From a checkpoint of a small model that answers yes/no questions on an image's attributes.
Training: normuon at rate 0.0016, 3700 steps.
Data: trained on dead-leaves pictures: piles of overlapping shapes, 36250 training examples, 6.5 epochs.
Rows from block 3 of the fusion encoder, named by matrix and row number. Rows with one number belong to one attention dimension. Each number is 128 + 32 x the weight over its row's rms, rounded and kept within 0 to 255. All counts start at 0. After the name is the row's rms in percent of the matrix's.
# v: cross-attention value (fusion_encoder.blocks.3.cross_attn.v.weight, 128x192), inputs 96-191
# proj: cross-attention output (fusion_encoder.blocks.3.cross_attn.proj.weight, 128x128, transposed), outputs 64-127
v.15 089 [128 128 128 128 128 128 128 128 128 128 128  88  81 128 128 128 128 128 128 128 128 184  84 128 128 128 128 199 128 128 172 128 128 128 128 128 154 128 128 128 128 128 128 128 128 128  50 128 128 128 128 128 128 203 204 128 128 128 128 128 128 128  96  66 128 128  78 128 128 128 128 128 128 128 128 128 128 128 163 128  77 128 128 189 128  96  82 191 128 128  48  75 199  46 170 128]
v.16 107 [128 128 128 128 185 128 158  86 183 128 128 128 201 128 157 128  68 128  91  36 128 128  43 128 128 128 128 128 128 128 128 128 128 128 160 204 128 212 128 128 106 128 128 203 128 128 128  45 128 128 128 128 128 128 128 128 128 128  43 128 101 128 191  94 128  52 128 128 128 159 128 128  95 128  48 128  70 128 128 128 128 179 128 128 177  87 170 128 104 128 128 128  85  92  71 174]
v.17 093 [128 128 182 128 182 128 128 128 128 172 128 128 208 128  67 128 128 128 128 187 203 128 128  51 187 173 128  77 128 128 128 128 128 128 128 128 157 128 128 128 128 128  48 128 128 128 128 128 128 128 128 164  72 128 128 128 128 128 128 128  41 128 128 128 128 128 128  60 215 128 128 128 128 128 128 128 128 128  58 128 128 128 128 128 128  31 128 190 128 128 128 128 128  64 128 128]
v.18 095 [ 72 128 195 128 206  94 160 128 128 128 128 128 128 128 128 128 128  75 172  70 128 128 128 128 128 128 128 128 128 128 173 128 128 128 128  66 128 128 128 128 128 128  41 128 180 128 128  80  71 128 128  40 128 128 172 128 128 128 128 128  90  51  68 128 176 128 128 192 128 189 128 128  99 174 128  65 128 128 128 128 128 128 128 128 128 128 128 128  85 128 128 128 128 196 128 128]
v.19 102 [128 128 128 128 128 128 128  43 128 128 200 128 128 128 128 128  58 176 222 128 128 188 128 128 128 128 128 204 128 128 128 128 128  89 128 128 128 178 128 192 128 191 128 100 197 128 128 128 128 128 102 128 128 155 128 128 177 128 128 128  51 128 194 128  67 128 154 193 128 128 128  82 128 196 128 128 128  78 128 128 128 128 128 158 128 128 128 216  62 128 128  93 128 128 168 128]
v.20 092 [ 76 176 128  21 128 128 128 183  81 128  55 128 128  37  93 128 128 128 128 128 128  30 128  94 128 169  73 168 128 128  75 128  77 128 128  83 128  73 128 128 128 128 128 128 128 128 128  83  99 128 128 128 128 128 128 128 128 128 128 128 128 128  72 128 128 128 195  77 181 128 128  69 168 128 128  69  52 128 227 128 128  70 194 128 128 128 128 128 177  70  77 172 128 128 128 128]
v.21 097 [176 128 154 128 128 128 128  35 182 128 128 163 128 178 128 128 128 128 128 128 238 160 128 128 128 194 128 128 184 186 128 128  68  65 128  79 128 128 128 128 128 196  70 128 128 128 128 128 128 128 128  68 128 128 128  55 167  72 128 128 128 128 128  78 128 128 128 128  68 191 128  55 170 128 128 128 128 180 128 169 128 128 128 128 128 128  74 128 128 128 128 128 176 128 128 181]
v.22 097 [128  65 128 128 128 128 128 128 164 194 128 128 209 128 144 128 171 128 187 128 201  94 128 128 174 128  99 128 128  47 128 128 173 128 128 128 128 128 128 128 128 128 128 176 128  54 128 128 128  79 128 128 128 128 128 128 128 128 128 128 113 128  72 185 128 128 128 128 128 176 128 128 209 173 128 128 166 128 128 154 128 128 128 128 128 128 211 128 128 128 128 128 128 128 128 128]
v.23 106 [128 128 186  73 128 128 188  50 128 128 207 128 128 210  57 128 128 166 128 128 128 128 168 128 128 128 128 128 128  90 128 128 183 128 128 128 128 128 128 128 128 128 184 128 149 128 128 128 128  42 128 196 128 128 186  79 128  43 128 128 128  61 128 128  86 166 128 128 128 128 128 189 207 128 128  44 128 195 157 128 128 103 172 128 128  96 128  98  61 128  76  89 169 128 128 128]
v.24 109 [203 128 128 128  79 128  77 128 187 128 101  84 128 128 128 128 128 128 128 128 128  66 128 128 128 128 128 229 128 128 128 128 104 128  90 101 128 181 128  66  97 165  85 128 128  63 128 128 128 128 165 128 128 128 128  53 146 128 128 128 223 158 128 208 107 128  64 128 212 128 128 128 163 128 128  28  91 128 128  83 128 128 162 202 128 128 128 128 182 128 128 128 180 183 128 128]
v.25 098 [128 128 128 128 128 128 187 169 128  69 213 128 128 128  33 128 189  93 161 128 128 128 128 128 153  77 128  84 128 128 128 128 128 128 128  88  52  40 128 128 167 128 128 128 128 128  66 128 128  31 219 128 128 128 128 194 128 191 128 128 181 128  64 128 128 128 128 128 128 128 128 128 128  27 128 128 128 166 128 128 128 128 128  46  80 128 128 128 191 128 128 128 128  88 128  68]
v.26 104 [128 128 160 128  89 158 128 128  89 128  72 128 170 128 128 128 128 128 184 218 128 128 128 128 128  81  97 128 128 128 128 128 128 128 128  32 128 156 128 148 128 220 128 162 128 158 128 128 210 128 128 128 128  87 128 128 222 128 128 202 128 128 160 239 128 128 128 128 128 220 128  40  70 128  79 128 128 128  84  82 128 128 128 128  92 128 128 128 128 128  62 128 128 128 128 197]
v.27 095 [128 128 128 128 128 128 128 128 128 128 128 128 128 128 128 128 128 128 158 128 155 128 128 128  45  68 128 128 128 128 128 128 128 128 128 128 224 128 128 128 128 128 128 128 128 201 128 128 128 128 128 205 204 128 128 128 128 128 128 128 128 128 128 128  86  83 128 128  88  55 128 128 128 191 128 207 128  63 128 128 177 128 128  94 182  64  66 188  56 128 128 128 128 128 110 128]
v.28 103 [128  81 189 128  69 197 128 128 128 128  86 170 128 128 128 128 128 128 128 128  24 128  13 128 128 128  48 128 128 128 128 128 128 128 128 128 128 128 128 128 128 128 128 128 128 128 128 193 128 218 128 128 128 188 128 128 128 128 128 128  70  80 128 164 128 128 128  84 128  16 128 162  85 128 181 128 128 128  74 168 128 128 128 128 128  66 166 162  76 128 128 128 128 128 128 192]
v.29 094 [128 128  42 128 128 128 128 128 128 128 128  68 128 168 128 128 128 128 196 128 204 128 128 128 183 128 128 128 128  81 128 196 128  49 128 128  77  65 128 128  66 128 128 128  78 128 128 181 128 204 128 128 192 128 128 172 128 128 128 128 128 128 198 128 128 128 128 128 128 128 128 128 128 128 128 128 128 128  48 128 128  72 175 128 128 128  94 128 128 128 128 128 128 128 128 128]
v.30 107 [128  70 128 128 128 128 202 128 128 227 128 128  88 160 158 128 128 188 128  54 128 190 128 128 128 128 128  44  88 128 163 128 203 128 128 128 128 128 128 128 205 128 128 128 175  75 169 128 128 128 128 128 128 128 128 128 128 128  72 128  96 128 128 128 128 128 128 181 128 181 178 128 190 197 128 128 128 172 167  87  96 128 213 195 128 128 128 173 128 100 128  78  66 128  70 128]
v.31 094 [128 128 128 128 128 128 128 128 128 128 128 171 128 211 128 128 128 185 128 128  48 128 128 128 128 128 128 128  32 128  51  66 128 128 128 128 128 128 128 207 128 128 128  55  68 163 128 128 128 128  73 128 128 128 128 128 128  87 128  78 172 128 128 128  75  41 128 128 128 128  39 183  74 128 128 128 128 128  88  92 159 128 128 128 128 128 172 128 128 128 128 128 128 128 128 128]
v.32 099 [128  85 193 128 128 128  98 128  72 128 128 128 176 128 128  77  73 128 128 176  92 128 128 128 128 208  82 128 161 128 128 128 128  83 128 128 128 128 128 183 128 152 128  51 128 128 100  69 128 128 128 128  26 151 216 128 128 128 128 128 167 155 128 183 105 128 128 128 128 128 128 128 128 128 128 128 128 128 128  68 128  86 128 128 128 128 128 128 128 128 128 128  87 128 193 167]
v.33 092 [128 128 128 128 128 128 128 128 128 128 128 128 128  61 128 128  50  32 128 128 128 128  93 128  73 195 128 128 175 128 186 186 128 128 128 128 128 128 128 240 128 128 128 128 128 128 128 201 128 128 128 128 128 128 128 162 103 128 128 128 128 128  76 128 128 128 236  84 128 128 128 174 128 128 128  52 128 128 128 128 128  63 128 128 128 128 128 128 128 128 128 183 128 128 128 168]
v.34 102 [128 128 181 128 128 128 128 128 128 128 128 198  75 128 175  78 128 128 128 128 128 128 128 128 128 128 128 128 128 174  84 128 128 128 128 128 128 128 128 128 128 157 128 128 128 128 128 199 186 228 128 128  48 128 169 175 128 197  89 128 128 128 128 128 128  98 128  81 161 173  54 128  93 128 128 128 128 128 128 247 128 128 240 128 128 128 128 128 128 128 128  76  95 128 128 128]
proj.15 082 [128 128 128 128 128 242  80 128 128 128 128 185 128 226 128 128 128 128 128 150 128  85 128  48 128 128 128 128  38 128 128 165 128 128 128 128 128 128 128 128 128 128  79 128 128 128 128 128 128  84  98 175  36 128 128  63  86 128 128 183 128  96 128 128]
proj.16 109 [128 128 128 128 128 128 128 128 100 128 128 128 128  51 215 128 128 128 128 128 141 128 128 128 128 128  90 128 173 128 185  97 190 128 128 128 128 114 128 128 128 128 128 128  87 128 128 128 152 128 173  80 225  79 128 128 128 128 128 128 128  31 128 128]
proj.17 102 [128 128 128 128 179 128 128 128  72 128 128 128 128  19 128 128 103 100 128 128 128 128 128  71 157 128  64 128 128 128 128  74 128 128 128 128 128 128 128 128 128 128 182 128 128 128 128 128 153 128 128 128 128 128 167 128 128 128 128  92 128  79 210 128]
proj.18 100 [128 128 128 107 128 128 128 128 128 152 128 128 128 128 128 128 128 128 128  61 128 128 128 128 128 128 128 128 128 173 128  58  81 159 128 183 128 128 128 128 128 180 128 128  72 128 128 186 195 128 128 173 128 128 128  40 128 128 128 128  28  17 128 128]
proj.19 100 [128 128 217 128 128 114 128 128 128 128 128 128 128 128 154 128 128  54 128 112  58 128 128 128 128 128 128  68 128 181 128 128 128  60 128 128 128 128 128 128 128 128 183 128  56 128 217 128 128 128 159 186 128 205  62  48 128 128 128 128 128 128 128 128]
proj.20 097 [128 188 128 128 128 174 128  33 128 128 128 102 188 128 128 128 128 164 210 128 128 128 128 128 188 128 128 128 128 128 178 128 172 128 128 128 128 188 128 128 128 128 128 128 128 128 217 180 128 183 128 128 186  53 128 166  25 128  76 128  41 128 128 128]
proj.21 091 [128  16 128 128 191 128  51 128 193 128 150 170 128 175 128 128  82 112 128 128  75 128 128 128 128 109 128 128 128 187 128 128 229 128  43 172 128 128 128 128 128 193 128 128 181 128 128  60 128  66  91 148  85 128 128 128 128  34 128 128 128 128 128 208]
proj.22 098 [186 128 128 128 128 128 128 128 128 128 128 179 128 128 128 128 128 128 128  68  17  63 128 128 128 128 255 128 128 128 128  49 128 128 128 128 128 128 128 128 128 128 128 128  89 162 128 128 210 155 128 128 128 162 128 128 128 188 142 128 128 109  96 128]
proj.23 098 [179 124 128 128 128 128 128 128 202  64 203 128 128  90 128 128 128 167 128 128 128 128 128 128  84 128  70 128 128 128 128  80 128 128 128 128 128 128 128 200  69 128 128  58 128 128 128 157 128  81 128 186 128  98 177 128 158 128 128 128 128 128 128 128]
proj.24 095 [128 128  90 227 128 128 128 128  75 128 128 128 128 128 128 165 128 128 128 128 128 128 158 128 128 243 128  61  69 128 128 128 128 128 128 154 153 141 128 128 128 128 128 128 128 128  87  81 128 128 128 128 128 166 128 128 128 202 128 128 115  99 128 128]
proj.25 093 [171 128 128 128 128 197 128 128 180 128 128 128 128 128 128 128 128 128 153 185 128 128 128 128 128 128 174 128 128  68 154 128  31  62 128 128 107 128 128 128 128  70 128  64 128 105 128 128 128 112 106 128  74  58  82 128 128 128 128 128 128 128  64 128]
proj.26 096 [128 128 128 128 172 128 128 128 128 217 128 128 128 128 128 253 128 128 128 164  51 128  61 128 128 128 128   7 128 128 146 128  88 104 128 128 128 128 128 128 128 128 128 128  79 128 157 128 128 128  76 128 128 128 128 128 128 161  61 103 128 128  37 128]
proj.27 097 [  9 128 128 201 128  59 128 128 128 128 128  63 128 128 128 128 128 128  46 128 175 128 128 128 128 128 128 128  24 128 173 171 128 128 128 128 128 128 159 179 128 128 128 128 128 176 128 128 128 128 193 128 128 128 128 128 128 128 128 128 128  30 152 128]
proj.28 080 [128 128 128 128 128 128 128 128 128  69 128 128 128  53 213 128 128 128 128 128 128 128 128 128 128 128 128 128 128 128 128 128 128 128 128 103 174 195 128 128 128 128  22 158 128 128 128 128 128 197 128 128 128 128 128 128 128 128 128 151 128 128 128 128]
proj.29 077 [128 128 128 128 128 128  32 128 128 128 128 128 128 167 128  69 128 128 204 128 128 170 128 128 128 128 128 128 128 128 128 181 128  37 128 121  52 128 128 128 182 128 248 128 128 128  25 128 128 128 128 128 128 128 128 128 128 128 128 128 128 128  88 128]
proj.30 120 [174 128 128 128 128 128 128 128 128 128 196  42 128 128 128 128 128 128  66 128 128 128 128 104  85 170  71 160 173 197 128  70 128  57 128  97 128 128 128  14  86 128 128 128 128 128 174 170 128 187 128 128 128 128 128 176 193 105 128 151 128 128 128 128]
proj.31 100 [128 128 128  85 128 128 128 128 192 128  44 128  36 128 163 148 128 128  32 199 128 128 128 128 128 128 128 128 128 128 128 128 128 154 146 128 128 171 128  90 128 128 128 128 128 128 128  57 128 128 128 207 128 128 152 100 190 128 155 128 128 128  53 128]
proj.32 111 [195  17 128 128 128 128 128 128 128 128 113 128 128 128 128 174 128  25 128 128 128 128 128 128 128 128 128 128 170 174 128 128 128 128  78 160 128 157 128 128  46 128 128  99 128 128 128 128 128 128 128 128 128 223 128  89 128 128 128 128  79 128 128 128]
proj.33 085 [128 215  74 128 128 128 128 128 128 128 128 128 128 106 128 128 128 128 128 128 128 128 128 128 128 128 128 128 128 128 128 128 128 128 128 128 128 128 200 128 128 128 128 166 103 128 128 128 209 128 128 128  38 128 151 158 128 128 128 169 128 128 128 128]
proj.34 102 [ 93 128 128  38 128 128 128 128  85  68 128 128 128 222 128 128 128 128 102 163 128 128 212 128 173 175 209  79 128 128 128 128 128 128 128 103 128 128  69 128 128 128 109 201  60 172 128 126 128 128 205 194  59 128 168 128 128 128  88 128 143 175 128 128]